config.yaml
win_length: 400
widths: [128]
init: "torch_default"
residual_init: "scaled_by_depth"
beta1: 0.95
shampoo_beta: 0.95
eps: 1e-08
steps: 22200
batch_size: 128
Rows from block 12 of a small sound classifier, named by matrix and row number. Rows with one number belong to one channel. Each number is 128 + 32 x the weight over its row's rms, rounded and kept within 0 to 255. All counts start at 0. Numbers have three digits each. After the name is the row's rms in percent of the matrix's.
After each channel's rows are labels from the 100 clips, of 14976, where the channel reaches its largest size: "strongest on" is what is common among them. Only what is clearly more common there than usual is listed. The data: songs of 200 made-up bird species, synthesised, often over outdoor noise. In brackets: how many of the 100.
# filt: filter width-5 conv, dilation 4 (model.blocks.12.filt.weight, 128x128x5, each kernel summed), inputs 0-127
# gate: gate width-5 conv, dilation 4 (model.blocks.12.gate.weight, 128x128x5, each kernel summed), inputs 0-127
# out: residual pointwise conv (model.blocks.12.out.weight, 128x128x1, transposed), outputs 0-127

filt.98 100:119128115126164097107147126085147124143161103144156181076153087130138131110126134141064123112083137152108115108140176205120126122112178117108168136092112178096143088178094159079081096148119136144105101160110165092147185138134046150100149201108131100133113149143087149111034132174076128119126161090072091130140120132210151177149141142137078076132144119110152175067105141101096127147102
gate.98 095:105099088147109175157140127119071089118130131116130143111096118149153101054149130145103142104139157068139118097117112142113166127123171077130117142120090185126134110180144138124166189090151130080115074169117110145101123153075117164215177105106195128187087177107098182164085122105110126105159155123146161120101144190212096116111099176149172106132142147131163122106124169107115115042134
out.98 103:172092108122118138086108168122141107085138131170134078168181142119161130143124070173120149182148125130108127159108117126162155135140093092189083127089148103148096155141167161132095153235149120055181060084133148132179128103156120094133116110125136128183090137085083191176111128192106091140131162102135128121151083164144124071088104146128161146079061155126088112077134111136127134127124
strongest on: dip (45); arch (39); first syllable: downsweep (37)

filt.3 108:171148104148105179120138133149115127079130105128145152120094162149128173197144143149124133139120072117171169112139128135095122157141058111192162142083115164076158128178141137119088151110097097111076145195121168101118125113128045107158086127140102201122156173157027112137111121116174119105080123100099112184096144122114095126050184127141141140119111113160157176149119060094129131140141
gate.3 119:093109123124129060144104148160199177078134071100108152150135126125157153081103171095136099173117117211112104076114144132135085097152126086066120164105106161121096122096165127097126090196124119091131101114115162156144105164104113106102121164132138097148188115151119151163190160084133091194100110084129138127140145093104062058122136134122115129161139081103143080182134081059117127102136
out.3 104:100064152170149139121096146089142099122171174212138165113099091158081072154065085103172115157124079163161188083199109146156085121125152069183165185112090141122141160136165153126133136098106103092129128166090144131125144161096089124106138130118158158129125174134081131135161110137195089092142119115149123169138126092112148113077074180123104166141156134149180168164118115088124151169133
strongest on: arch (65); upsweep (50); first syllable: upsweep (42)

filt.26 099:124130081094130104170097105207135121198098140145106146139109087113134154185092153127121148119045184126097122133127144132085137123160112177089120095099145084075087105112110092129122135124145115135141213147071088115146099113071080171095157166113153151142101112165110140130159115106097136127126103100099159075089052144145100113146117103126169089030134086172130159128117146150140145073170
gate.26 104:135168116140118112142107160121143045073140128170170124136092175141173137056143152168139128161193069097119074159115151129148078100159143068102095179084158152091092087139169172092172133100149116091146057113141117140131155112121147133169148143155147082073183097140161111163139140161129092116124144119098156140094199084172173077138085168147134126168105136128111119113138059144136133104114
out.26 102:170059130079142101096136144105126211143090100065113129211160165158112103169158094125148127099086097151176106136093109091141094186161154147122159138112129163104131137104107147138128095102175070135147126082080105081182144143164143149096160179105111112126123115112128157177118181093158141098084139119075178115134131136115149146143058122126127125122085129096135193075118103146098043142139
strongest on: arch (47); dip (38); first syllable: dip (33); first syllable: arch (30)

filt.114 103:091126118148160096190118103186234103112115085134129099127154162111105109096160122154115180109164139121195157094147210127172142181093132140155114105077097142071068164119156138176136124106194080117091085118198126132097114109104059096127139099105100139139118137112122110109150137084182133144109092161150160189144139084071167104141092125107110116160100091119109162115099126137148115134123
gate.114 096:111122116147174157128150150137107052095047087110068142109122176136132131098151163137098126097144094116180109138165181194129121172100100097131157118120155154132084088154129149142097149111143094088098156085133073150075129093119084199152156148170082103165168110133122136106145139114129064066118141197130131190119146156150126172125139177105152187107136140051176139133162137121117164106152
out.114 097:113076113123148114131081093092148058113136146097087114142151121123135194085173120122144142106131095114112130156181233132112174100113126254118192119117106140108116159087117136111158122182173117134109161126158176148145168108114141155136111084129110171172142177123090099115110129059158074080092111122136142153121115106109120181127119132104057163175133113112107149169083118125125152161139
strongest on: arch (56); high song (49); first syllable: arch (48)

filt.18 090:105121062165087084080148163077121122113138134128123162129115163075112175140141097185183125139127093094171081138154143156127082144107117167104126153120129150165139096142146125107103089140081141103156141088155168141120173092164109146176084151149189145149151172132166146016129129156141135100097134171134110145162170099126203114131167168129155099075137113176085138130140112051162166152078
gate.18 105:095115171161140157114107196104115161163122102127173115133052194152150158143157141139144163113117123112116080087122133131135129134123146100151174129119166164106162152167103113136171151134170126134129142078156118077057141070169066144131139119111154099087049115097120136130116104135095121118086118138053201096111190107141068155090075095074172124143125166087189122110159158145136106102087
out.18 086:146159051096112169095138136106179113140090035133110124109084166100166141133125136168120144161116111030096122134082117173119086101103136134114120166156116145086115089141135134117076141087120172149128126152107134119182105085192171133166110157180107100131091137126197084047148088109121174105097078130155201135131173115112125103127145126134170093143121168129135141076138103141146139142075
strongest on: dip (96); first syllable: dip (65); high song (49); arch (48)

filt.97 094:122153104133097106104100150165114122113205178151097133125116111087116123130161065133156140104108202140112121150157121128086041091122124125099105168114165155091171103195104161151146169200116173120159123142135081115200206137119091153142117167086096210131137132131110150132117135121108162146108128058138155126177137074124129081122125128117130152141062122110141099188179124102118169094108
gate.97 089:097146110126167121167095199136144140197110139087099093112075180120140151108142135156097119122148147212163123044126188097134141126173150082114142132056087174124122144061131166103149139098174115147135160113127101204066116120133079148163140140200157136131069137124122137147167132147084089080140100108119151129109150104139072101118149112115098104092123089118192109152120099090122094140150
out.97 093:118113078126108144129093165202144120156105119100134168148134094127144078152113085089127139095090129053081113156159156142117075146106183128096085159098172117152109103147165155183129090148132122135119119127131072171169197105114115110077089109164139151112140169165169161195104179184046121103112098093184132102202182189106142104127154137150161162139100135136116125133128137131100150169125
strongest on: downsweep (59); arch (42); first syllable: steady whistle (39); first syllable: arch (36)

filt.36 104:129113147068172129104129099140132181099097124147155162074090102127101120132106110105184151162127129112084131083148121106143155120164160111129200149123164125096148148127150076153148061133113094117108112157056167112105085113168113151163168147095126078129088119129163118114124085083116088142090048119174055080092095120113116100143136094152100133185092154202154102099068097170117100129074
gate.36 105:143135084154113196156117109147047126110155106153135122121164117124161136085109154141106162113143153159116103100088105122106132144113129120108153159203116137132118143052069144079101143131147166094175178145072084177075163169196092151049068128152118134142140175087087200150095148143096098157162111099130117113137195098105133142122101140125142106181151127067099132167145147150113110175124
out.36 100:177100153112135152121103156131162152063147136159150082102109106112114155135096135186133154102155168160119128153113110144159104085118188105113135119095154138132157126095144131129117122136114058153210146093184086122145085055181111128212116152093103181150135131199049094136135156120175114115159095158125112151117150177139108168109148184079110134116122099133148142076173155167128051107122
strongest on: dip (89); first syllable: dip (69)

filt.83 097:128131114115137082148124154120121117022177096142151116120097128071127096111106150079142143150164115116146120181154172144144133095163160151091111145070104096170090127096135115140151129147083178111091130136145066151127122151116162108092133094111126091151163190141107140188115146114107146106126188090169145072132170190122218071115099201111091156114118127156169128121146143196124127195130
gate.83 093:166096092152144125138129123152200106116127113175039117113187097072137174172100154131089103103146119156114159090147147127156075187089112107117185134152110153078192067159112113079150136139160083123090129127093115140059130159123131158158151145136145114113184160131109173168115129079137085117106145125111146109125122155130081182122177174117119129108071092155115188090106113081149077129075
out.83 098:109086054113138087147128139069114133127151133086122135098073120101162093142113080151121160152126081113162108103164157098115100133112101125169093081115108168118059103061085132183138191125139124150206170108116140111105103168111083117166123136105148142164181121097093093126089166161122215089177098126175152121119064178148132105181093156102114150155069134103123107166103135146154122100139
strongest on: dip (92); first syllable: dip (90); high song (48)

filt.123 094:198146100130031152112149057168166069115091140117057107156060133140096214079134103172102131112174109152130174160144126106160110112085084124132160172142149127138181153129138144134124141098127146137131151134072112182122141072092095158103166129088114140165172094092103156162120129076104167142160092142117105100056126114119148125125147139093127166137119116124149159175141086124090142128075
gate.123 098:106109166101095135125134153130130139129098081133159083094154113079193124059147129085109109126113148152107075116173139156118174106096160162098107130128178107094137179182084128089126157126172121144111093128158107168155130120127178085143140190090093087088126137081152162163185138118132038138118169075119132095132147092080136121169096138109151090191135141082114145112203074172157117140172
out.123 100:151152092122152139155143159127086098130123120087121139149142140135138091163115100110110111132151126154138096143111120080135146094103148135179159125098141174147207134100111058152075140068089132093136092108073099232161151092135113118082131142119183111103151106092112143165162210106084118122186165182103087114129191172101141144130080189119191129155133093135172132133097134165087080107127
strongest on: low song (100); upsweep (89); first syllable: upsweep (71)

filt.125 089:072139141103142154143088129088111132054191144171195091149047163159102136147134140134174101107177133166116130154172066182141082096100155141181088110107114163210090156155117130134104164136149112081136118157161112100096134177177115108138087099133159132145181101084174061143134126146175151135164135132179089166142163116125125082134120136163094160160164161167116143116148144144132096154132
gate.125 099:079148107142094139115159179132111061131140057138170081116097153125156194110098124110117091112101089087105085132159153146160109173151205131147079207121162176158087101093092159098143125114191178126170142102140125157105174108165126133167161166126126121118132119116162122158145113125090147081083130103126158101161178119172130095109123139174151098113083093116124130129199131105161041161116
out.125 104:116127133133089164144114105127103137143129121118111118091126161084133137100142088127162060104144144120186141110130148122143090133083106126210085127103145095124199080126115202115097177134172177104130157122079159117089107152108177139143100074101139122098078135079190073081060165093126173147133071105122134094151075051159140088119192170096130147153121144136132130113105111137123145199134
strongest on: downsweep (88); first syllable: downsweep (88); pitch: middle (74); arch (48)

filt.9 103:125103121122131134118150050142115092077164168105157154113133186119122163112118166147094070153166100147164160128160064138055099159127103147194155111154147134123125138116124144128102158054097099182154095109117108175149143139106186112173203179112133099078107128101110154133084107162127140157122203181119127146115103184100163100075133068193139134188128125130166100130161125115142103150120
gate.9 105:172131147130173140180146088083120103143165165126144108082151147167108065126138134113120021138176124125206131153169117124091064136112136122147160062157139149152132108149142144130116148108123141154147161128075175164193146175030163093130181156121135118164124149141098134126165098122141131128107172163160058175091092106123112122128114108195129105169141127099145172102152080101134164138129
out.9 104:116157138122094127080095149177112081133120079166137096125084145144088142164142088093127074161130082075172128141138096093105123134106130153150126122121135128061165160158157125145135093037118129106122111155167121119117100140106142087149129114114109107066083163161125129047078133129137115169112151146110171150064070071153095151109217130066123118179059126097153168070142120151154123146120
strongest on: arch (61); first syllable: arch (34)

filt.103 099:133092110114155086130123126114120112045132112175158120154068117124124139137128101097141154145105102179251125091142116161078151178132135118130149171126053110116106126127121135115152125165143094113164144126113140114091186129135135128079126107208184178106163178123154125077143114127128125188104133172159158116140141061160119183089123123077118078119190078116121085138112120118083105121184
gate.103 084:123107099167107118152080117070085159144117159104164124095127112120144091108198155160091123143093098121123108144119129159133127145109126073100104070152162167156105059106200161175091128110143092137098195068157141101140103088161150121135142180146070099126141152157128154163077178123112085110149068090161073112115151180089133065138107172182097121181146129108078165115111178134118107137142
out.103 089:139089176123134096182099162155166096103178137118130147126174152148143152123131123129123163089144125171140180137104140116074062134118100107114117051126114076120110109125168131142135180158126075196139115167050123109110173136127128127106098063136220157196156128126167133153069130118147107172100148130072118132165148096168181120114080155124168122148148165127160079102115111143059082126141
strongest on: low song (70); warble (54); first syllable: warble (53)

filt.34 112:147124117138143127144129142159072146082153131178194094106081128171066074070135117163092190157111149158103119152092136161162141191163156096152127142129175103111147144062069133118132088091117151116137164174151121108140078117143082109127173101147096142051109131097126162166092170121134092086075061134086117141110093122085139115111081163125111119195149090131129114139120117170142108200148
gate.34 129:151148128152166135119125093156123130126124106104155149183134141165084136179126091112123131170102161168068123099079136155108084166114106109156116165101130108119104157114119103138070143100115081211121190154086134125123199152114124171091167110100118084132076163140096088103107096151153094094129139123120131078137086169040108112152098178160155125141145165181131104161149115104147055224150
out.34 106:114073127097100127077121113140133145076190181185130160177107069140104101156169154104134110115057120126089160153105100126166126180202096173171130114118120133103116145113106122113145152089123140174078161122151121071123146130183105163165132070194113185160146109116136106157090141093140159140101144158043179138079121165113142147107190115162103119177159136154140148108084158136154148167114
strongest on: low song (84); steady whistle (79); first syllable: steady whistle (65)

filt.121 104:146122124098154165138110146108092128174185139094162202142134110124115130126151139107093144169097134159188093083105120095068122170150169112109177101173191062125159148128120134179156089165154114167121088128098191102103148058177135105082159145057088155041086070118151122158138117145116118173119092118110125133143162122143079121086102118122118162162142097133162130129171105071124122087112
gate.121 110:141113124098134141124158172116120172055150104113128085138159148157092103090145081099097109085211151147137117090113110157159131159074124064130158073113094164123092076093132087088144141102117109097080096148105093146105155168167123131171117073196119082122156132116060164213121148143153108173107147166123139188135124088115095171119140172107080169108134101121089153176158087130109104134133
out.121 109:140135170136200119175133139101086104161126114137097141114117074127102132176139144145109081161111160138114139090192087084131163130161132141137159109161141087158158148103118139133100155186154200160149102096108163108097153109131162135113121170120087165133098132159126204125148154108159150202108113111163107129074177142177137161121180101114145093087154190155183109123130159230137167077087
strongest on: downsweep (98); first syllable: downsweep (57)

filt.99 103:077144135104140112115085103109114119105150170121105145127168153167120091194137157098176068136136123113130121134152117091103141053094173132092142175169083159098114107182116077128139170150122129215163135102092121169110146123177164109100085166117078173180111109112159129088181106148153153088158155076121155145159128107155136114146157066137182089111068199132160144146160096137128171159091
gate.99 100:085177129115162130138171041165115171152172139135167164124099119195112107117108151116114097090122197146096106086132110087120041097092126078153127151104085185116129139110141140176092164119100060159103159172122149140110191156156163142155119115112130073106141163191138112093098106145191106127130093147160105129133164128124139135136112156147146151113104218201175109140134165100136134127124
out.99 097:070182134132097072104093144101156187113102087064164083086084174094136092174129056099116153128123165101190146125163156114083152082117082168188075140081119154112148105149141113075135096160108127117157154130121100164141111203128143092144097193129110133095106117133120088108198070154120140125143166118176124097092103113121112122158108102104096095149085140124090170161104130137088100105129
strongest on: click (97); fast repeats (97); first syllable: click (68); pitch: high (62)

filt.66 091:104102139107140123078153075165110126061194112107169158079157091132121103145151117111089130175087115153122144144073152045129145205128195127116154142086130133087120147097173116145172091110106136093165111091153092096090096177159090167102171176106126167118143134105103171110152145160087114152098177124140150156128122168108049132065126149102106112072169145074145107121112096134114169128155
gate.66 080:152147068144109083171136150188121135134144111143171117150144113102132167122125179134161113111122134120085097107122121125133067099129162170087032125170083099080160082147134162072125143158042161118133112113101133182157137164142128119116118102153136111141151192151146131155088118113108077109103164087110130140146176097196119151190194118140117086106163121044111196115163117109132167111126
out.66 088:146185081127154148137137157147130117121145120133137165177135142109169138143202170138109163099132137143124146243142151134139118143134091150067118118165102176120049131138151097154107155149145057189177156093072110082116133084139172084080134136157146166123153160169087142099099168106138118043129139144133178097163142157082107114102152116151132188146129125137099093163152102132098086082114
strongest on: arch (88); first syllable: arch (70); pitch: middle (63)

filt.40 106:118104107128116166102198115122129118130147096134104170085072144139117115086088172141157149183125045166132121159130163152090100119104118096161119095123157102146136164091090151104152151072089169138143186122081111120168175114104062094137117095149171128106140178136115137111141147142091159071137156153100127090105145158137111023127184188148125171141167137058157099110177146126162128072133
gate.40 105:152136167131142137125168091133102127126131136129190098163129177164140109133133126218146087079123122171083118165120094137125082083092136135160134135115154135136036126162073183149106176124112188096165108138052106121112152123125146109135073177204132198072156136084157111113158121109140095127120082083155191134101092168097109162151107125137104106136124095072164115126171148111104103133172
out.40 095:145152103179127129146205107138096167144166139158117117112085157162140080054098195118105172116182079107127174195154111180095107114102099075069187133094087116175093147159122151111173215122145106147120159129132108115154155181080115088177140104136142077118148130154167118132139127154102129100129150127123117114149102131137116094126144085076121143120113168065148148145164087150204142130137
strongest on: downsweep (79); first syllable: downsweep (62); pitch: middle (60)

filt.22 122:120147103150112068094104094107194143180102123182108145140157059149120090087130156189219107101138128139057179144049151153093153166113104127088106112123159176136133135149108109094096120108122111152146153125103096124142098139088110127147153149109097078168152141107106145101132184042171077105162103145098104082144125144088102105149121148119128083125104203169074136112117160132140084146127
gate.22 116:145177093157115070124072133078179133124121144142170135129179155099119096108156130103165112133121122181110112149115161148130105130145082147129111154096124188127146128127139082104136093112118132113145146122089101127104063181099133120108162096115134094176183091107115141088111226082222072092117115150049093099153169094100104163147121131120142078172159111141077176137147132139188101173156
out.22 105:154099143078125149119109105131157160123105137124144136143196103075165099152147165167222124141174169129103137183069144133119119129147152146136132151114151137093120109095153141092069148091114173149155213122096113125168155157156094088161148158090090139155117092121092131122096184121153190132105157173105063122108163076105072167195130143147102114144139115163057182114114140176148111088112
strongest on: low song (98); fast repeats (82); buzz (72)

filt.58 103:104180090117118122121139141133071106202083130096159190140058131109091143125187132148112034085134134181157170184119080159124152158135117124132136156111125144107114113108112113154130112134072140159154130114116117123087088084161108097154078156130143146102168139083215157120167197141094089176103123165147145156133167102153097168118170077074085138093145114166135126128181128111138116085110
gate.58 097:141129110111130115151113158129129122144129103144111158131158120072109116125185155127102131143129095134167087095148150108192064142176125092155114136113108138147091138182153205124125164111088088052077167124159187126140144161101182164116124077051089143204126163160100110156109101131187068092113066163162181069103138135182149074120123148101176124116161145115155106143093149145151128106133
out.58 093:101153166160091119166050144109158077133107096112138158098134132145101183176118109148150062144158128050100145087169138205141140150119103140130123127166150140155111124108082128110106097123161119068129109117173104142153087098112060134131103195084110123060070095157161122100146131211105130163081097099085119141123135100168133142113087089168098103110194162165123142085132165128102107114137
strongest on: pitch: middle (81); first syllable: harsh note (34)

filt.94 101:127136168141092127201147127126099130167119116117114151129137121185137175151126088160149143195151132116147139094111125162122122106056158177103137068166144081165123143177150085163136138140143144094124064122132181144131108127075116133144038113080129095106118164151098086108154128161150143125127079130138171077120105144143091121114154169190062167111079128060173145065120137090125127164055
gate.94 085:099160130157167129074133129142176099163144127138167101121152058128126106077143144107108133127169084111174134148087142099094116132154177123116076103127161200122168117143089151132139084079140112061127064147068133156200165155057065144098110084163133067110098156133182161129137148174146074143126107155075138138121143127119125119091087196091180157132126098113136142157167113105109138091098
out.94 103:117160103086102078160176200103158120123139072110126141164168172159154156175142128107153144112091125142130099164091126120124091074161124144172218135113139165154156098134133152164095134169123090115121178171163180131138157121138086082098082107130173123095130056093111115135144101105071112113149100108116098098098115124199076149145098043109104143136105129105131193150107126178090152144077
strongest on: downsweep (54)

filt.47 131:136139142126085128124096123107100088141096125119139112135037099126125105159134096150147095107080097153112131146095114148142112175125061169097135215110129138158163088134145169141164090135014182141163123108135135137152128089140123105125103084133117147088154134104148110142112121132097059233129166087160135168142171124173108117166134135121088126110180126170151142150213139103111127135067
gate.47 141:074158128117173171133168147123120139118127111128127117097179162088138091117102144124050216123176114133149113097151160111163124125189132083078123152132123129097139169106114142149127131135157081135152152118209153136059176100144151091108163144091129093146111102177156122132160162112133184080141067218147174112113140127169099117089134109112192124175070099086140139109092151147186150128146
out.47 109:100149109126160140134107195114120098139154092085135122124064159081123102104139143125131143023141131158158103109108139148150189118124113168043092172141103159074114162160116070130140075118106154160139117110110107145123101098154138117144157127150179133090124128097124104119102164105132123138123077082078167150142143129094146109110147119109220136182083204132151101144170155075090204090109
strongest on: pitch: middle (88); buzz (39); first syllable: buzz (30); first syllable: dip (26)

filt.53 111:167155161123166101123145130161042102123099074099208115095166154129166037101157099161127100158205142132149141158112127073101139079125144139115100139143159135104107100140095157134136115106195133136165143149096150099067115127154117120123099166093129087178075125137138102093138134121142088188135112061164151112129111102144160104067148139196112133163123152147183126081050131121110096126122
gate.53 111:129131143166098155162100154150121182129110100119132126104117193142115200110090156151140146116109135144199093108158167158128083144100117134140077049140093107112170176108098088083083148117153084114163148124155089158120140107173071206119132113139139098130155130138203172105145058099132153110090100131166099150116228144139160151141106173129113097114115079059126120159168118109132107132159
out.53 102:135112165134143093162159187148078116112131095186121162138123132139122139114123124151162073056120140099151129184108144153113133141133188118100142125146165113127155114115128170165147134131127110117192111114211085108138021151130142131112120114116104106187079130157107099131112088111199141139157081034137108114122107163145091135187094151119118158166117170187179062142116159108103096092159
strongest on: low song (89); first syllable: steady whistle (41)

filt.79 106:184094124142141120108144127108106153113091134117152144101102133178189116136161103160109077147107124119140132089167201130086077104106154101177112117161109040141148125150122156167124170164139050120162121109125148138098142187175104192123156107137135196109090122112114194117158075194147169097100065055161095102113104153089088126113171103118109084147091110187148129112108137129106116138127
gate.79 101:138173077103171114180082137105106153068129088157136131128199152143111154078146135128143141145136172106166140150181175167152110131152118128077137061179129111245166124159098141135115117102097105078175135110168123148099177151080149096117091125157125082145106131113108114184094102069105126071127136100136119136078085108111180166151111159108101054150134128129162145119131181135118122164103
out.79 111:164149180152164087155110145066110108141113159121088183123116150145113110101135123129112133109098140173099145145173078128120028089143136140118109158159179094110150145102110148149129173159159096173131080107097108115125094074141075163099084116154127148140135193127156112081172075168133134167163091090170110120158163177064126069101180130114142122152167167118130130125113097122176053124188
strongest on: downsweep (88); first syllable: downsweep (60); high song (51)

filt.28 081:134127123083170150187101115092135124109156147170157124095144067141067110111192110135056117048171125169133113141069100068191124144104119141179123145089085175113134121127135104134169103096147143120101112165116163151181136136123143091142110149163149010129139075119123107107124134159140111207148097132102136173151097125147132110166139098120157087099146130075138178067132156116162136127120
gate.28 084:117116105106174087145162146119168085146129140152177153104122147141114075105179099117150109099164110154164100129100143093094104160125154096105139130127077181118149146109110144164182109089118137110165097118119109193166188159111108063147140098139178050139150173083145155135150081170145100175095144142167177171067117098156066098143108138159147091121066147097090154085165144159065167104148
out.28 091:101164132116083118135133116160133137150161105188130146113123111178146116195117090138115111121146084127195136103161112143154144140183102109167074176086156093176149138137109097127127135081070091121087104147161110112138108093187157134131179156199139088109178063103073126171064129167185142153134169117174118142102077153188130112177171133082140066148135101139111182100117109133115087138102
strongest on: arch (49); first syllable: arch (32)

filt.49 099:194110058128111158153105189100135123131125144130044165144121199095097145136087111144175150131151186062094152099126176172157139119179150122154098138121166127184104157106115115121073155125116135095094164123151125107140136147095143159148147113098116146164164133134171093136176118168143056051139120148155077160130145128121112149205191157117079161110121076121142141109091154138167135175115
gate.49 094:139107114156073096172118183075099113137060120099163111141170223132116153080148078139124142141148086135132111117088160111087110103112142115139078181116157151144146139166123102066136154138142176111163132096068175127139123187073113148111088188112153137130117059140126121100154108098165069225141129116142112155078152102163110075133076160113111149122120111138102186139170124158121119130130
out.49 103:115168116132105152164173122146177143148110089037161117129129120131133149111103102080080123128116149103127118151072107173150110090114158138133109165159185169154065166120082138083128170086083103159110095124114092132110145088084109145105079075159117122113133116086089173091121159033099109121096114153131141117133077145057150110226138170101145132096119094151094142102153101131126138067098
strongest on: low song (74); dip (70); downsweep (66); first syllable: downsweep (64)

filt.96 083:169117180118176066128170105111137115153108169127132107165132166099161098157182139108140124155106106157124091085214142154146106146097120145157142179140177118193160117084134129114131121145095122127117117111178163116097089103083203092131100158118140085154094137157117151128142078129088167087156134122122106121075140088141134255117132114143142094140088185071129126120134101124074147192137
gate.96 089:139134146135108129168185149141118083152075076069136095098123136154160134124096149168136144072137111144133041125135083146104118142104171059121117107194183139168131127155088131196126145108146138062116132107133079139118163074149079197097156161122123103103136113086166139104164095081093147188116139137172127138066155106124094161124123210111151142134127110164134145136201148162149100100113
out.96 088:122089128172130180117132114101061070171169149123098114153089111049094103145136101149174097157104092162135120068092088080157067066180143113172072070140139090131123160151123099121129175168167104157143103123097129152133093113121083071144121105139105073135124136122119108183158157113138110063092095135136136138169101153160107108087138159109137069106125099087125147107103071090118117195122
strongest on: low song (86); arch (65); first syllable: arch (45)

filt.82 107:122117162110101129166116121149142116146122139103121117111129157146123166108143144157163197213121116075145094146137110122125143076139134136133103084150156102169093114109170137113130079134136155146130043140137157135140114144158159190145113037114088222114089088143073126149145110188177199105059171120149124159095133102141126145110109115152125124174111131079103127102139037195120124125094
gate.82 098:102139108093166119167102079128107059165081119149094158126141214157076095157154182090122117131116115163160109097144101089125092160102094119144147109144134160150153157117137079136111150129117119122154178136092141142100196104122108033115122153186137127143117141104129136092141121039118100101137114165136115161109121131126071147180123102131090121102156138156166221102099198092096111127192
out.82 112:103153124155112095154119142127136111171075111127121121155126152143147170083157166140039087135108118073102122118101162155107171118159124096153141086230104164133100194173123124140076087170171144134153101095133125096144086072107134197121123139096114143080054153155157127152145121123136135094125144107152120148076096078108169093078090117130106143189089103081157161135135070147085155094150
strongest on: pitch: middle (79); first syllable: dip (32)

filt.71 092:138146134115151139182229130077135162139128131090144120078142113125124138109103125135160102102106148158167164167103092112076150131141117091115108067100097119153126155139165164114113168129135139179107154063152134086167186192141094154126140086104101126176087143124142169088119123130086093110173077158081143067128191160117060146163099159147062091135127091152075173072107152147126156125143
gate.71 085:122127120131158108138049142140076115131100131113110162079116174143091110091090176072108134139113115122142119134115136133103106175144132106143139166172110129107154131074197132188136117119118117087140133092042150123097054158150092077098120158166131164061105133172106114094204129155177122172121161096107171125085153103144094147194129104099152145144177087156141074164172077105156161120153
out.71 098:126139176082150095165066132104082141186143138096110121158148130108156161038105161106066097058115109177065179135105148058082166123135113084102161120142114107122100123135165121148131128111136111162135150086159159097122160177169073186084118088114170119128135124185115112129129128106166088116157126171115111086099107085116120067113093127147133187209103121129088125127119128157094093158133
strongest on: dip (69); first syllable: downsweep (47)

filt.23 091:077125132084135112174112137130118119182171111126121103150098104163124195148152125126104118157142046114152143149131102088117159161104125123180125149150142131133095149134138112188149126132109160088105141121183164070151123130093100125161172120174137124120103144151095138132110055186119128153084179142105162134112105155081160107064101149132119229120156070161097014109119148065093111124126
gate.23 107:159149117131141124107076132098158133101155124131112130097123127079140120092136135097103122081174159172152125035146160093170118139111098157100131118088118148094126156140140086076098154078125105150163105119131122214117133103167237089198100123107094138112151136139132139210167144094121076128078088145119132147099128109100110098162134165139129096128143164136134196158137096216185140096137
out.23 111:084088163188153145123159112098066110145106081153096169126124138119106147107171143116120126125138123084094194064063087105121136161145118091130131091118170129083118106098044130152156135186152182117101127164163104127103107066113129157119142076168135096140119167156092077091076088181159080159117182084170164097118125136172105172131137132084145133101145157152105131110124115082115079117072
strongest on: click (92); first syllable: click (89); pitch: low (77); fast repeats (75)

filt.118 094:116118122114134131178132143137096069148155145082097119130149165121154186128142130136123149174118128128170106135151133130125105069118111147175097118067212123112131153101124143177156105074163135108128094122197131141153098046116176143113151126123155164053107138167201095178164124122135162168127113078150160125095123160127136113144103080160072192100125092054135083136126141144070163061121
gate.118 096:114133161157118054109105127156134138097153131149109158114169080118131112126095146101201112144153162164167073111088173170140086192151116109133141136158104116114151121149131080108081108078092143123156146136076111121129082115140087077146116120110103065117160167089051190065131163094158064112136118163143095123115194128130148122128069176067154112161129121146054180170113107127141103130138
out.118 094:090106104128126154094132162122078111151129151099165095100113098097067202088192171152093102140098115099128135148151197138104107112084028142093101109169126127184165140121091167109113127124157096133159097099153171184179120111111169113141139152154152154110166125102176107137192145146131122176143112108169180152133122177134118128080165046139127139082128123114167083139115138149051144134109
strongest on: dip (58); first syllable: dip (58); harsh note (55)

filt.55 104:140133160139104146086136158071106173114170112137129148086131108147111115161136111168109090097104149161155139138120122140120199163125199112181086120167076152100150121112072088123132162102144126138091127128110108170135109179174136133168162136080094092153091107112185188122145075117136158178184146120061154074137108106118119123036109161162136095158093159172142078153174170127095105071158
gate.55 086:100141086140095161189146151171084105194103122110128140197119111161146183149181145109145154076144090186191088125143126102146095079098069095179120074102124157109134135120133173123085134171166087158176100158125072153167189137108109127095160121098144143169124136132079113112069124159136111064163161165159131108163125122172139157141117137106084137152168149088147125103175143178138182119128
out.55 103:113107120113183160068092127138123101134161138129093123151095073139130077195169085180116086115154163120093106201134132146141106144125225101114124149136100118185125070086143098107113166090097078143179124085120124114120150108127109109101131164101091089153119123114121148185175106119131106143106122101127059144127146104139161121112100099141147147110179138151088038170172145192141069087158
strongest on: downsweep (55); first syllable: downsweep (54); first syllable: dip (25)

filt.59 096:122099172145101124146100161113085145207138163139125089149100141129114130094162150130093144148177155117121107108130099149132089152115138118142154115149088144113089124147169137175150154137120168111157080068150101086108071158140223139063146074120099176148113148045129114101131110158146167134196095148071129177143126112174148165111122199188167127149095169186176171143105121141128124174113
gate.59 092:070118189134164136132102113120159108141065153127190135099109124094105167089122172089085119109123171147140062176139141161121101098172175141130209133134126143073138146129145205162096107080120117121151082153114103178087194150094156117097140138137158135106147087136158169182140175104124092054112149175156186122139114123166156155133130118142167132149115116070137183087114169123149073127138
out.59 093:172117138174121205154084085107154065140123178049127068152203097102173104126170088115164151103067143156114144115118075077154176092127108146091137128111084171152137146123097055130157114103106059118120106098154137119097058106149121145132104116121116142096128125126161132090125161153143085192083097115128132129107183142099077157123104127109083146100116070119156109122147095098142134142170
strongest on: pitch: middle (71); dip (53); warble (45); first syllable: dip (40)